Weights of a small image FSQ autoencoder.
Model: 5.35M parameters, 32-pixel images, encoder norm layernorm, encoder depths [2, 4, 2], encoder widths [64, 128, 256], decoder norm batchnorm, decoder activation silu, decoder widths [48, 96, 192, 192].
Training: muon at rate 0.034, 12100 steps, batches of 128.
Data: trained on made-up road signs on poles, 122500 training examples.
Rows from block 2 of the decoder of a small image FSQ autoencoder, named by matrix and row number. Rows with one number belong to one channel. Each number is 50 + 12 x the weight over its row's rms, rounded and kept within 0 to 99. All counts start at 0.
After each channel's rows are labels from the 100 images, of 14976, where the channel reaches its highest value: "top examples" is what is common among them. Only what is clearly more common there than usual is listed. The data: made-up road signs on poles. In brackets: how many of the 100.
# convs0: first 3x3 conv (decoder.decb.0.0.convs.0.weight, 192x192x3x3, each kernel summed), inputs 0-191
# convs1: second 3x3 conv (decoder.decb.0.0.convs.1.weight, 192x192x3x3, transposed, each kernel summed), outputs 0-191

convs0.153:41 61 34 50 67 74 36 62 29 53 36 52 62 47 57 41 43 57 39 50 59 51 52 56 49 25 58 60 58 62 41 51 46 55 72 46 49 50 41 27 46 45 35 54 44 57 39 59 61 52 44 59 40 56 57 40 56 46 57 68 34 36 36 52 61 40 46 54 45 37 41 20 44 42 67 68 55 62 46 26 99 36 49 43 45 28 45 53 55 68 49 57 52 60 49 55 61 49 72 53 43 47 48 51 53 51 51 53 57 61 62 58 29 52 50 48 67 57 30 46 36 39 54 38 54 72 56 48 24 49 36 40 38 40 71 33 35 55 47 60 63 43 46 34 63 58 50 68 63 47 56 50 26 59 70 58 36 62 56 44 40 52 53 27 62 48 63 42 48 54 47 56 53 66 57 60 35 38 56 66 43 42 12 49 47 56 48 56 16 50 34 46
convs1.153:82 46 58 46 40 31 65 34 47 49 71 44 54 43 36 51 44 63 47 50 46 60 59 56 47 81 60 32 27 28 37 54 49 73 39 68 49 59 66 66 54 48 66 40 30 44 56 65 37 33 54 60 65 40 55 54 30 40 66 49 45 62 68 43 47 46 46 61 48 50 66 77 37 60 72 58 29 48 38 50 32 30 44 41 50 31 45 48 40 47 64 39 52 51 30 57 46 51 34 36 54 50 61 36 54 27 46 41 61 36 53 29 64 41 49 37 34 42 68 53 37 44 56 49 27 37 63 43 41 43 57 55 49 69 56 63 43 51 49 42 32 44 64 59 24 43 46 47 38 52 49 51 63 60 53 45 66 31 45 43 58 45 58 56 47 62 32 45 68 41 46 58 52 55 59 58 53 59 40 49 44 54 62 47 36 36 41 31 86 68 40 53
top examples: hexagon sign (53); black face (33)

convs0.97:48 51 54 69 66 45 58 23 45 35 60 47 53 64 49 32 50 47 39 56 46 55 48 34 46 64 23 55 47 75 46 60 43 51 59 33 61 63 44 35 64 47 59 59 38 53 47 63 71 55 32 66 60 44 53 81 48 28 25 53 50 48 48 41 41 60 42 52 37 72 59 51 67 52 39 48 61 52 54 41 59 58 61 58 43 48 46 33 39 37 43 51 45 84 50 84 58 51 51 57 53 32 39 47 34 32 39 25 45 37 57 48 61 42 64 52 54 48 57 55 32 56 43 52 37 54 71 76 61 53 37 58 33 72 43 28 63 33 40 36 60 43 57 39 51 42 52 57 46 49 52 65 48 52 48 49 55 51 52 38 28 31 57 25 53 49 25 52 44 43 51 31 61 47 46 37 49 47 40 50 65 58 50 32 62 37 86 55 52 35 39 41
convs1.97:51 44 47 32 33 63 57 50 56 53 38 54 50 45 43 51 52 56 28 43 50 41 50 53 44 48 73 46 46 38 59 46 59 57 42 59 47 55 66 64 52 51 47 48 80 52 27 65 40 48 42 48 52 55 31 38 46 48 82 30 40 43 48 60 40 61 67 35 51 36 37 49 32 52 53 59 23 69 26 36 36 06 49 40 47 54 60 53 51 48 55 33 53 30 47 49 50 43 38 36 63 60 71 50 73 50 52 38 42 45 68 64 49 58 30 37 59 47 37 27 52 34 52 54 67 47 31 44 54 46 55 54 69 41 61 59 32 47 30 69 36 50 45 44 52 56 24 37 48 59 62 42 55 38 47 36 52 58 57 45 84 65 50 55 51 49 47 42 46 66 61 47 37 37 65 55 49 56 53 61 42 41 52 64 52 58 24 33 59 73 64 59
top examples: triangle sign (56); blue face (29)

convs0.110:71 40 52 45 42 28 54 73 63 56 52 45 37 36 63 44 62 56 55 23 49 48 53 34 48 54 49 40 41 49 58 59 59 41 36 67 58 65 59 68 45 56 50 52 58 46 57 58 40 55 72 61 68 58 57 38 61 38 55 35 33 62 44 57 54 58 37 37 59 53 72 49 62 50 34 36 40 53 52 28 58 36 33 33 23 38 73 56 52 57 28 43 32 51 61 62 32 43 38 40 34 67 55 55 41 36 45 41 46 35 63 49 56 54 66 49 51 34 50 55 32 40 65 53 44 64 44 52 39 50 61 47 56 59 22 65 63 38 33 50 72 18 49 42 43 59 39 53 42 46 63 33 40 49 45 66 43 69 66 58 42 50 46 74 41 60 37 59 56 28 45 67 56 62 46 53 49 57 46 72 52 46 47 43 43 38 37 17 41 48 74 47
convs1.110:25 42 35 67 54 44 51 34 58 55 49 63 64 59 51 61 41 30 36 63 61 37 38 41 43 64 54 66 66 19 44 50 37 45 36 47 30 58 44 41 52 48 68 34 39 59 46 12 41 42 36 34 44 55 41 62 42 36 49 55 63 33 36 59 42 50 58 56 40 55 53 34 59 59 40 49 50 58 55 67 53 49 43 58 59 53 27 49 48 66 70 59 35 54 47 41 55 52 67 47 65 16 61 57 37 52 34 47 42 63 34 49 42 47 52 44 46 34 40 42 34 63 15 28 35 29 51 27 58 47 36 43 52 55 47 25 50 58 63 37 40 53 44 44 60 50 68 37 57 62 35 45 49 26 34 33 59 40 37 36 49 58 50 38 50 63 53 50 60 58 56 60 36 39 49 62 54 43 46 53 63 47 41 47 54 59 49 80 62 42 31 56
top examples: square sign (41); white face (33)

convs0.145:56 24 40 28 48 34 70 58 21 35 43 38 66 44 46 63 49 32 51 58 52 50 28 46 40 56 50 41 54 61 43 57 25 47 36 49 47 46 66 63 58 35 28 59 58 71 64 48 44 49 53 38 53 47 56 52 48 47 62 46 43 44 44 55 39 53 37 52 49 33 47 55 53 37 45 60 69 42 45 40 45 45 71 51 59 45 62 48 56 38 45 64 37 61 43 48 50 53 59 56 36 72 51 18 50 20 57 45 55 59 67 69 34 40 57 35 41 41 34 56 34 48 30 69 55 44 53 72 37 40 43 48 39 50 46 60 53 32 33 37 55 62 43 31 41 29 50 47 56 36 50 36 10 45 34 37 46 49 47 27 21 26 47 59 37 52 46 57 51 35 47 58 46 41 61 46 43 49 70 50 60 55 56 64 47 50 51 34 42 25 62 31
convs1.145:44 45 47 96 48 72 30 54 59 55 38 50 35 40 59 71 55 48 55 38 52 60 67 52 40 33 48 51 51 47 67 44 49 67 25 57 44 41 47 50 53 56 71 54 39 37 61 33 67 33 32 48 42 38 32 54 40 67 39 64 51 42 60 39 39 38 39 62 78 55 65 51 35 50 50 39 53 60 56 50 56 57 34 53 58 44 54 50 49 57 44 34 48 29 70 58 38 42 71 54 46 40 45 66 49 81 55 47 46 56 45 50 71 55 49 69 58 69 48 40 54 47 50 36 48 45 46 32 72 39 55 58 60 35 51 38 55 55 87 53 59 46 60 59 50 66 44 37 40 57 52 47 61 53 56 30 44 68 76 48 50 48 48 42 64 55 52 76 44 55 45 31 50 63 49 45 39 61 39 37 26 46 57 17 56 61 61 59 47 62 46 55
top examples: triangle sign (76); white face (53)

convs0.4:48 32 52 50 51 48 42 44 52 41 46 51 45 63 51 33 41 57 48 51 95 42 58 70 55 51 45 37 52 42 44 44 45 38 50 47 56 47 49 63 49 72 49 59 58 58 05 54 41 48 54 56 40 42 46 53 61 53 54 59 48 50 48 53 32 40 40 51 59 27 50 17 53 56 48 53 44 62 50 50 37 54 56 59 45 42 50 55 55 18 49 48 38 39 35 55 54 54 41 55 30 42 50 21 43 75 46 60 66 60 45 45 49 47 77 60 49 43 35 45 45 42 37 50 35 11 57 45 12 49 53 45 50 54 41 51 60 41 56 40 46 44 52 88 45 41 39 65 64 48 53 40 41 20 41 38 34 54 60 63 47 53 43 46 52 46 34 50 44 39 17 62 22 50 40 46 52 56 54 35 54 54 34 41 48 46 48 58 44 67 61 53
convs1.4:55 70 51 56 58 54 43 63 54 58 51 58 64 44 41 59 43 43 39 65 22 52 31 57 49 53 58 60 46 44 57 52 40 40 58 58 43 57 58 51 58 55 54 41 41 32 44 39 60 43 58 52 63 47 42 51 42 36 50 67 51 46 45 42 62 54 59 61 42 90 47 82 58 50 48 44 40 40 57 56 42 58 34 37 53 55 64 43 49 63 48 49 46 60 44 68 37 36 39 72 55 37 56 67 44 38 54 40 49 52 34 52 49 52 28 48 84 51 55 42 42 39 48 27 79 95 48 53 57 54 55 46 44 49 51 58 45 57 52 43 53 68 48 23 52 54 55 39 49 44 53 52 50 68 52 61 59 38 28 49 52 26 60 46 60 41 69 49 68 44 99 53 60 53 37 66 46 54 39 48 56 35 50 57 55 60 44 51 60 51 36 59
top examples: square sign (99)

convs0.8:60 37 44 29 49 43 57 60 63 45 26 47 39 45 51 33 59 33 38 51 53 35 36 40 45 44 44 55 54 52 29 41 49 48 60 61 47 35 18 61 56 41 32 56 46 39 41 25 80 36 25 51 47 57 30 44 35 58 42 68 45 53 60 24 46 47 39 54 45 67 48 52 44 61 47 40 48 24 37 38 34 12 49 30 44 57 27 52 60 56 33 37 61 69 56 36 49 44 49 33 46 54 62 44 58 38 49 45 32 41 32 59 32 32 61 55 68 50 52 54 30 47 60 64 45 52 38 53 58 52 55 37 52 36 51 29 61 31 59 58 55 67 44 59 18 51 51 40 43 35 57 51 43 45 68 59 44 39 32 35 49 31 39 32 51 36 42 49 44 38 57 38 61 56 41 40 47 36 61 38 51 41 50 46 46 54 40 59 36 41 61 61
convs1.8:66 56 43 75 42 53 50 40 30 46 58 45 54 55 36 86 58 70 64 71 59 69 48 46 36 50 70 43 62 53 49 71 42 52 53 36 68 76 61 52 57 49 36 48 53 47 59 63 34 62 66 60 51 38 52 56 54 48 61 36 48 50 58 52 65 48 62 43 53 38 62 46 33 38 41 68 43 70 53 46 63 57 27 51 59 52 66 70 58 34 69 31 50 44 70 53 50 79 27 73 39 51 43 57 56 41 64 55 62 49 57 39 60 55 46 27 46 48 47 46 41 53 51 46 59 46 58 66 37 46 51 57 61 67 67 71 47 56 42 32 54 34 60 43 68 59 47 63 41 56 45 37 86 63 46 63 53 68 61 62 50 77 51 34 51 52 46 70 46 43 54 44 32 55 60 42 40 27 41 56 53 36 47 48 39 36 65 36 54 60 45 60
top examples: black rim (25)

convs0.46:60 62 61 46 40 43 64 65 50 53 42 42 71 45 67 45 55 49 53 61 62 58 65 39 46 65 56 61 57 54 84 55 56 63 63 46 46 37 28 60 56 59 65 41 56 42 49 52 44 64 38 52 62 56 19 43 48 63 58 46 48 53 59 58 46 67 54 50 59 57 42 44 55 43 53 34 39 57 62 44 81 49 46 55 48 38 48 72 39 54 52 49 36 45 42 78 67 66 53 44 53 61 53 33 68 41 58 36 69 45 62 46 64 48 42 50 68 47 66 69 37 57 51 48 61 36 69 84 57 47 42 60 53 80 40 33 40 61 57 68 74 59 48 54 59 47 42 36 74 43 48 32 60 57 44 58 74 53 73 78 23 61 61 39 66 60 51 49 36 40 37 62 40 48 53 64 38 38 52 49 47 42 53 46 71 25 44 53 39 53 53 52
convs1.46:51 59 32 37 51 54 39 39 49 45 59 67 36 69 35 61 47 74 29 55 51 25 44 44 38 28 26 36 43 33 26 60 49 32 34 41 40 45 56 54 61 30 47 57 63 74 35 45 55 47 68 43 46 45 54 38 67 49 64 44 51 37 55 37 65 41 55 51 56 45 61 39 50 58 47 49 72 48 45 54 27 37 45 52 56 53 43 40 38 55 43 51 41 55 50 42 26 43 39 57 63 47 47 60 36 40 42 66 42 44 36 41 41 29 50 43 20 46 26 50 41 53 45 51 43 56 62 25 33 46 53 58 55 39 52 48 64 41 60 32 20 35 38 47 55 62 65 74 30 59 56 52 62 43 52 49 20 45 45 53 63 32 39 44 41 45 46 59 64 53 51 38 58 51 61 19 65 55 52 39 73 53 53 27 27 53 50 48 63 52 42 48
top examples: black face (39)

convs0.124:66 53 30 68 46 48 37 38 53 64 62 47 48 55 50 62 60 40 47 51 35 47 55 63 63 34 56 66 57 46 48 55 30 53 45 47 57 49 49 53 62 43 60 48 52 51 07 62 50 59 50 60 58 59 48 40 32 50 50 48 39 42 51 64 46 38 46 64 50 37 51 23 46 51 43 45 39 46 37 46 47 46 53 51 41 58 46 42 23 54 55 47 57 58 15 60 47 53 49 34 49 55 63 20 66 53 59 27 56 45 31 59 37 35 49 57 30 46 60 57 36 60 60 61 67 68 57 47 21 45 51 64 60 49 42 41 36 45 53 50 56 45 49 00 49 70 58 55 36 37 73 44 50 52 66 48 46 51 55 50 45 51 48 42 40 28 43 53 49 33 61 57 49 66 43 39 50 64 51 28 51 45 80 53 56 42 40 58 31 37 37 47
convs1.124:40 45 59 38 44 39 84 45 37 53 37 67 59 68 48 50 46 66 53 37 33 60 72 51 33 60 64 54 62 53 48 51 46 53 27 54 47 36 56 45 48 40 47 68 56 56 59 36 55 67 48 54 51 39 60 56 54 52 60 51 51 33 44 71 51 45 42 47 47 60 71 99 45 48 46 56 44 70 49 45 57 51 51 51 59 68 41 40 40 17 25 55 48 53 28 38 63 50 65 56 57 51 43 62 54 54 71 47 48 41 48 40 62 62 37 54 62 61 49 52 50 39 35 43 47 44 46 38 41 79 38 43 47 47 33 57 54 40 40 49 84 23 60 62 45 60 49 48 59 56 36 34 45 57 41 46 55 43 57 55 54 44 72 36 64 54 65 46 70 69 46 33 51 34 59 39 43 58 39 61 64 63 69 33 57 35 61 55 64 49 37 56
top examples: hexagon sign (72)

convs0.77:49 49 45 43 45 38 60 45 57 50 24 76 61 49 26 46 62 67 51 36 38 53 52 48 37 66 47 39 45 56 40 43 61 84 54 63 30 35 60 45 48 37 54 36 51 39 38 49 48 39 81 61 44 34 39 32 42 47 69 37 32 51 47 68 54 48 52 45 61 37 59 18 56 52 48 45 45 40 54 55 52 54 57 33 44 43 56 37 51 65 45 61 48 38 43 45 54 38 40 41 37 36 41 34 60 48 48 64 41 51 45 54 54 40 48 49 35 35 34 60 42 37 28 72 21 38 41 51 49 34 51 42 38 36 47 61 35 45 40 40 36 57 55 18 67 37 54 39 44 51 70 39 42 34 44 34 46 42 48 60 42 16 47 66 67 42 66 46 51 36 57 54 52 44 50 47 51 61 51 13 56 57 47 22 64 43 63 35 46 53 63 46
convs1.77:33 40 40 41 49 36 49 38 51 26 66 40 68 39 48 38 69 29 45 64 31 53 47 55 65 43 41 59 45 39 47 38 54 14 52 55 66 53 64 66 43 55 48 51 58 31 51 58 48 41 20 51 54 64 41 69 45 44 33 34 58 50 47 28 35 65 45 49 55 54 29 73 52 54 51 43 44 58 41 38 36 46 52 53 71 30 44 65 53 56 40 52 49 57 47 77 70 55 64 55 43 64 51 42 40 33 58 35 51 38 56 55 61 72 45 48 57 49 66 39 38 59 35 15 69 45 54 45 52 51 44 53 51 63 44 46 53 49 53 75 44 56 53 48 50 39 34 45 62 43 46 60 64 61 55 59 41 54 41 48 49 69 65 48 50 69 44 59 48 56 49 20 47 46 42 75 51 65 56 90 40 35 56 50 30 64 53 32 43 56 41 57
top examples: square sign (46)

convs0.10:36 69 55 45 50 46 14 40 37 55 56 62 52 59 59 69 72 46 39 62 42 47 38 67 51 51 54 57 47 40 61 35 62 46 21 34 47 43 45 44 30 34 47 61 45 53 62 50 50 46 53 36 31 52 31 28 48 67 44 60 38 51 35 45 53 42 59 42 57 61 55 47 55 42 62 64 61 52 54 46 35 53 48 51 54 29 28 40 59 56 74 46 51 38 55 42 73 65 46 24 63 43 35 49 61 23 44 47 47 48 46 57 57 52 45 57 38 75 22 48 25 32 25 66 48 56 46 62 35 59 42 40 21 33 45 39 41 48 32 48 53 50 46 30 38 30 42 57 38 51 55 49 53 40 54 46 34 47 55 30 43 39 72 37 66 61 48 64 43 53 38 60 36 66 53 71 38 50 60 51 61 49 54 43 48 63 69 54 47 46 59 26
convs1.10:53 23 70 33 32 62 72 47 49 38 54 49 49 00 37 47 50 52 72 52 41 58 29 34 53 60 43 19 58 36 53 70 30 52 38 57 56 58 57 56 58 45 57 55 35 37 61 36 55 56 17 46 50 54 70 57 38 42 44 76 52 47 51 43 50 57 37 61 37 31 51 51 55 46 36 25 43 42 51 50 64 48 26 46 57 44 62 50 43 49 27 38 46 55 41 35 43 39 53 59 53 56 54 36 28 52 62 34 61 47 40 40 44 47 57 54 45 33 51 54 55 69 44 39 46 37 45 52 44 61 54 57 46 41 60 37 58 67 56 51 55 41 44 56 33 57 55 54 35 51 52 34 41 47 42 38 56 39 54 30 50 42 48 61 63 77 46 60 49 49 20 41 50 31 57 58 52 55 21 65 44 47 39 60 69 49 55 51 52 53 36 63
top examples: triangle sign (61); black face (51); white rim (25)

convs0.114:54 57 57 48 54 42 57 44 52 43 48 54 57 52 53 58 41 39 49 55 48 60 31 53 41 63 31 47 54 50 45 55 54 31 42 50 64 46 35 42 59 50 42 47 45 56 45 51 41 46 57 60 74 51 32 63 44 48 50 52 48 58 47 29 35 57 43 46 48 57 48 81 63 56 52 59 52 42 55 49 55 69 67 44 45 47 55 57 49 47 38 49 44 56 59 53 58 41 22 56 40 50 42 78 61 51 65 61 57 61 58 49 42 44 42 50 49 52 38 33 69 57 47 48 62 49 52 52 51 52 44 31 41 45 63 38 46 38 51 58 47 51 55 53 69 54 43 50 42 44 47 48 63 60 50 27 50 55 42 50 39 55 00 38 46 46 57 52 49 46 40 49 49 51 55 49 53 52 39 52 53 46 25 42 51 43 52 45 49 36 74 37
convs1.114:59 40 46 50 57 49 35 49 56 54 54 43 48 54 61 56 60 81 47 33 29 52 55 48 53 37 56 52 40 47 49 46 38 60 59 61 38 45 51 66 35 54 52 60 47 47 49 32 55 52 46 40 38 35 46 26 61 61 52 55 39 59 41 67 46 48 55 59 57 49 52 25 38 55 45 55 49 56 56 31 58 51 44 63 46 40 51 41 32 23 73 43 53 43 58 40 47 55 69 49 57 59 55 11 47 53 47 40 63 45 53 54 46 54 61 55 59 41 57 54 19 39 49 51 00 53 55 51 60 58 55 46 56 50 57 42 37 54 51 47 55 30 61 51 52 54 75 53 46 59 39 64 49 42 49 62 45 42 43 45 43 42 88 38 37 48 55 57 51 59 19 57 43 65 65 46 56 37 63 54 41 46 84 44 44 53 46 47 50 50 12 54
top examples: hexagon sign (64)

convs0.181:44 49 65 49 60 50 41 48 42 40 50 48 57 65 52 40 46 51 44 49 68 53 63 38 50 46 48 48 45 46 45 56 49 49 53 32 28 50 48 28 51 52 49 62 58 45 18 47 34 45 33 61 52 46 47 57 58 47 45 52 39 63 51 97 41 45 43 36 45 45 52 00 46 48 45 56 50 44 49 51 45 35 56 57 50 44 55 45 56 19 52 55 49 55 64 64 55 45 64 48 60 46 51 55 48 58 37 71 61 41 47 23 42 51 55 57 41 62 47 55 59 25 44 56 36 70 53 45 41 50 51 37 39 46 56 45 53 50 48 51 81 37 44 59 40 44 50 54 46 43 46 57 52 37 45 55 55 54 50 55 37 61 35 58 35 46 49 50 46 58 34 61 62 43 49 57 47 61 41 76 44 54 36 44 54 45 38 53 45 52 64 45
convs1.181:51 43 51 48 46 59 33 40 57 45 59 51 48 53 42 34 55 59 49 49 53 51 42 53 49 33 43 51 44 54 62 59 51 41 43 62 50 55 54 38 42 59 44 43 53 48 58 49 40 55 46 48 41 63 51 46 50 50 49 45 52 36 47 36 50 37 43 32 46 53 47 00 57 44 51 56 55 56 47 43 55 48 46 40 38 57 62 63 40 48 46 45 42 45 61 45 40 47 44 53 42 66 60 58 44 53 58 38 46 61 49 62 50 62 42 42 44 43 50 50 55 61 52 42 41 40 51 63 92 42 57 47 55 52 52 50 51 52 41 57 65 53 57 27 55 51 40 54 52 49 61 29 47 43 51 40 42 39 52 42 50 45 00 46 58 40 55 46 45 49 42 54 47 44 66 41 49 47 53 44 50 46 25 48 51 39 56 51 56 47 61 49
top examples: square sign (92)

convs0.31:61 37 36 58 39 60 49 46 27 59 39 34 53 50 37 53 63 52 39 47 39 58 39 35 47 46 56 38 56 40 59 61 46 46 54 40 63 51 42 53 43 64 51 45 41 64 37 37 34 41 61 69 35 40 50 40 58 41 54 41 32 67 56 61 56 46 52 58 59 71 51 28 45 58 64 38 46 54 34 23 30 54 48 65 67 40 45 63 33 58 57 61 51 47 28 50 56 55 50 29 39 40 56 52 30 45 52 64 57 47 52 55 53 56 40 55 51 48 30 37 36 58 38 37 34 09 63 57 38 54 48 09 46 58 61 60 21 52 47 38 34 55 38 00 59 65 54 49 57 44 62 57 54 64 37 53 44 59 46 46 31 51 31 49 68 49 46 46 54 45 43 48 55 44 60 50 50 67 19 57 58 68 38 53 31 48 53 41 57 54 41 52
convs1.31:56 57 65 41 52 52 50 59 63 42 56 50 43 41 45 41 41 31 56 51 62 49 72 38 52 22 53 45 47 52 47 43 53 56 54 59 42 49 38 46 54 59 70 71 61 50 60 57 64 67 26 37 57 46 43 58 38 43 51 52 52 55 51 28 51 51 62 44 47 41 58 71 67 61 37 59 35 34 52 48 64 56 39 40 54 55 44 30 61 50 31 49 33 55 57 63 47 45 61 43 56 53 50 67 49 09 43 46 50 63 51 45 51 43 62 46 66 54 72 50 51 33 55 63 00 72 44 59 27 47 51 49 57 35 45 49 53 46 40 61 59 55 58 42 33 56 40 58 51 52 33 44 50 38 57 51 58 43 34 39 80 44 64 37 50 54 58 43 55 51 56 46 44 57 60 56 57 36 38 32 53 45 59 25 56 51 64 54 57 33 74 65
top examples: hexagon sign (92); struck through (33)

convs0.143:46 54 52 48 47 50 46 59 55 59 41 52 46 46 56 39 60 38 45 48 45 37 47 47 50 33 56 61 60 51 56 48 60 68 44 54 56 41 43 44 60 54 44 40 52 55 40 43 47 49 46 49 44 48 42 39 41 45 47 46 46 57 54 40 57 49 55 51 51 58 51 57 47 53 54 42 47 49 52 51 46 63 52 58 57 44 33 43 45 32 39 47 53 53 51 47 42 48 44 48 54 44 47 62 61 49 55 41 57 47 53 50 49 51 48 46 05 53 45 47 50 56 46 48 07 66 48 54 40 56 62 46 37 52 56 38 50 36 54 44 51 73 46 12 55 51 49 59 49 49 52 47 59 48 44 49 49 56 34 57 59 46 00 40 50 52 51 47 49 49 00 69 45 54 36 50 41 45 49 47 53 43 42 39 53 45 54 46 49 43 52 59
convs1.143:56 43 50 49 53 43 52 40 48 53 42 50 61 52 43 66 35 58 52 48 30 53 41 43 56 50 33 55 41 48 45 54 50 46 48 44 53 61 55 54 47 65 59 37 54 43 38 54 54 44 42 46 60 49 39 48 46 58 49 45 52 53 36 48 47 61 48 46 48 41 41 72 51 46 53 64 45 31 49 40 67 44 56 45 58 45 56 61 47 70 48 58 47 54 60 43 43 52 42 36 43 58 41 59 52 40 49 51 48 52 62 46 47 57 38 66 26 43 48 55 56 51 44 49 63 41 58 52 44 40 50 42 64 42 47 56 40 40 40 34 52 39 55 39 50 54 52 51 52 54 32 48 42 56 55 49 44 40 51 49 47 53 62 49 45 57 48 55 53 57 00 31 53 38 63 63 54 43 57 70 48 46 42 55 50 59 55 35 60 39 61 48
top examples: hexagon sign (67)

convs0.132:53 65 50 44 63 72 60 40 36 46 42 37 44 62 63 33 71 52 51 43 42 57 37 48 67 52 52 46 43 55 51 28 23 42 27 51 40 34 41 42 46 50 55 43 49 76 44 34 35 65 40 50 27 44 52 52 45 43 50 51 54 59 64 34 53 68 47 63 38 38 69 47 39 50 61 46 54 38 32 57 49 65 60 52 52 52 47 41 60 25 50 39 53 59 38 50 33 57 40 49 35 45 49 41 67 31 68 32 54 69 19 54 38 48 57 39 49 44 48 65 36 59 42 34 50 41 65 58 14 64 58 22 51 72 65 30 48 38 91 29 42 58 40 57 46 43 45 62 78 54 40 56 66 48 58 54 47 37 29 43 55 41 64 38 55 41 35 53 56 49 56 63 44 51 42 47 50 51 53 27 49 51 56 66 51 41 55 49 54 38 52 33
convs1.132:54 47 25 39 31 20 58 46 51 58 63 45 52 33 70 79 42 38 33 66 42 47 54 42 43 58 58 55 35 47 64 72 65 63 44 48 53 60 29 57 52 53 49 64 41 43 60 68 36 33 30 46 66 55 53 52 73 35 42 52 55 40 52 45 39 42 54 32 50 51 39 80 48 56 52 51 48 66 50 67 50 29 52 55 48 61 48 51 28 50 56 31 32 35 64 31 42 17 51 53 57 39 49 54 39 35 45 43 40 38 71 82 44 51 40 59 54 54 35 46 71 58 56 37 56 48 42 37 42 64 46 49 52 36 64 38 39 54 27 67 30 43 43 34 64 43 48 40 42 52 51 34 42 56 40 41 45 30 52 44 40 39 67 43 48 51 36 37 58 41 49 53 65 33 44 39 56 47 38 67 59 51 58 32 35 47 47 41 35 71 43 69
top examples: hexagon sign (54); circle sign (40)

convs0.130:68 62 20 61 33 49 48 51 48 34 47 60 38 30 53 43 38 32 49 40 40 24 27 74 54 47 59 65 39 71 67 48 27 24 52 38 41 44 53 43 33 50 49 44 68 43 12 23 52 50 45 42 53 30 33 45 46 49 31 75 43 51 49 39 56 45 56 47 59 36 44 70 41 56 50 37 49 48 50 44 55 47 62 52 53 66 46 40 36 44 48 42 29 62 47 36 55 58 56 45 43 41 50 48 55 59 37 38 43 57 26 46 49 50 69 63 50 83 48 46 51 43 52 36 32 45 54 48 36 53 46 45 51 52 73 49 46 37 18 43 65 41 47 57 48 60 54 45 66 41 43 51 60 42 63 52 39 50 67 35 39 46 55 42 50 76 55 41 57 54 59 48 45 58 51 26 24 54 55 28 54 44 60 38 62 37 36 47 43 37 39 37
convs1.130:73 39 71 34 48 55 33 49 46 53 60 34 35 58 31 35 80 61 48 63 43 68 48 43 44 60 56 50 55 40 43 38 57 60 49 42 68 51 62 63 43 50 55 69 37 61 47 84 43 56 42 57 51 59 59 66 59 38 43 49 60 29 47 34 42 38 59 68 37 56 50 46 46 47 49 73 46 44 56 43 47 42 34 54 51 59 52 75 60 34 39 62 49 36 51 53 37 45 34 64 56 58 43 62 39 32 58 55 62 34 66 52 47 72 37 37 78 46 45 58 50 52 55 54 70 63 58 53 81 35 52 61 75 31 50 56 30 62 57 53 66 60 70 43 68 56 31 52 32 50 56 59 43 45 35 48 52 51 40 61 55 31 51 44 58 32 44 81 61 53 66 39 45 47 53 67 51 68 35 49 59 50 46 41 42 34 64 66 44 71 59 63
top examples: black face (48)

convs0.83:24 65 28 70 36 66 38 36 27 36 45 45 56 37 42 61 55 53 52 39 57 58 48 63 32 53 54 58 51 47 53 45 41 60 53 37 35 48 66 60 48 56 96 51 44 58 27 55 37 42 55 52 50 64 50 36 50 62 39 67 67 62 57 47 38 44 55 53 49 41 19 46 49 44 39 63 50 43 50 37 65 38 56 55 29 44 55 46 51 45 50 60 37 52 39 62 54 56 37 34 55 42 42 45 49 44 57 27 68 64 42 43 99 73 35 48 43 55 52 45 38 66 33 39 42 47 60 42 63 71 50 48 54 70 59 38 56 57 37 43 44 63 57 58 54 34 47 44 56 57 41 49 60 44 50 68 36 56 56 52 41 56 60 37 39 76 42 52 34 35 49 62 53 55 48 62 46 53 63 64 67 62 47 42 65 69 31 68 61 59 52 32
convs1.83:38 52 60 36 61 57 58 62 52 51 63 47 49 44 37 57 54 62 61 62 50 35 45 29 69 48 33 46 33 51 41 60 50 39 62 49 40 40 50 48 46 31 19 29 44 58 66 65 42 68 57 60 57 47 58 48 69 58 53 31 43 38 51 51 30 41 61 36 50 26 88 54 27 63 56 54 63 75 65 59 40 39 54 46 74 48 48 47 37 38 41 58 34 64 40 63 35 43 38 61 48 66 57 53 47 43 63 60 44 35 44 45 03 30 51 47 49 43 46 30 60 41 66 54 46 51 50 59 48 50 53 63 41 52 66 42 61 31 40 52 50 25 57 38 39 69 45 45 31 46 55 52 37 69 54 43 63 42 58 54 45 39 62 56 46 49 66 59 58 63 53 55 44 60 67 46 79 55 38 36 76 60 48 45 41 48 49 47 28 48 39 54
top examples: black face (85)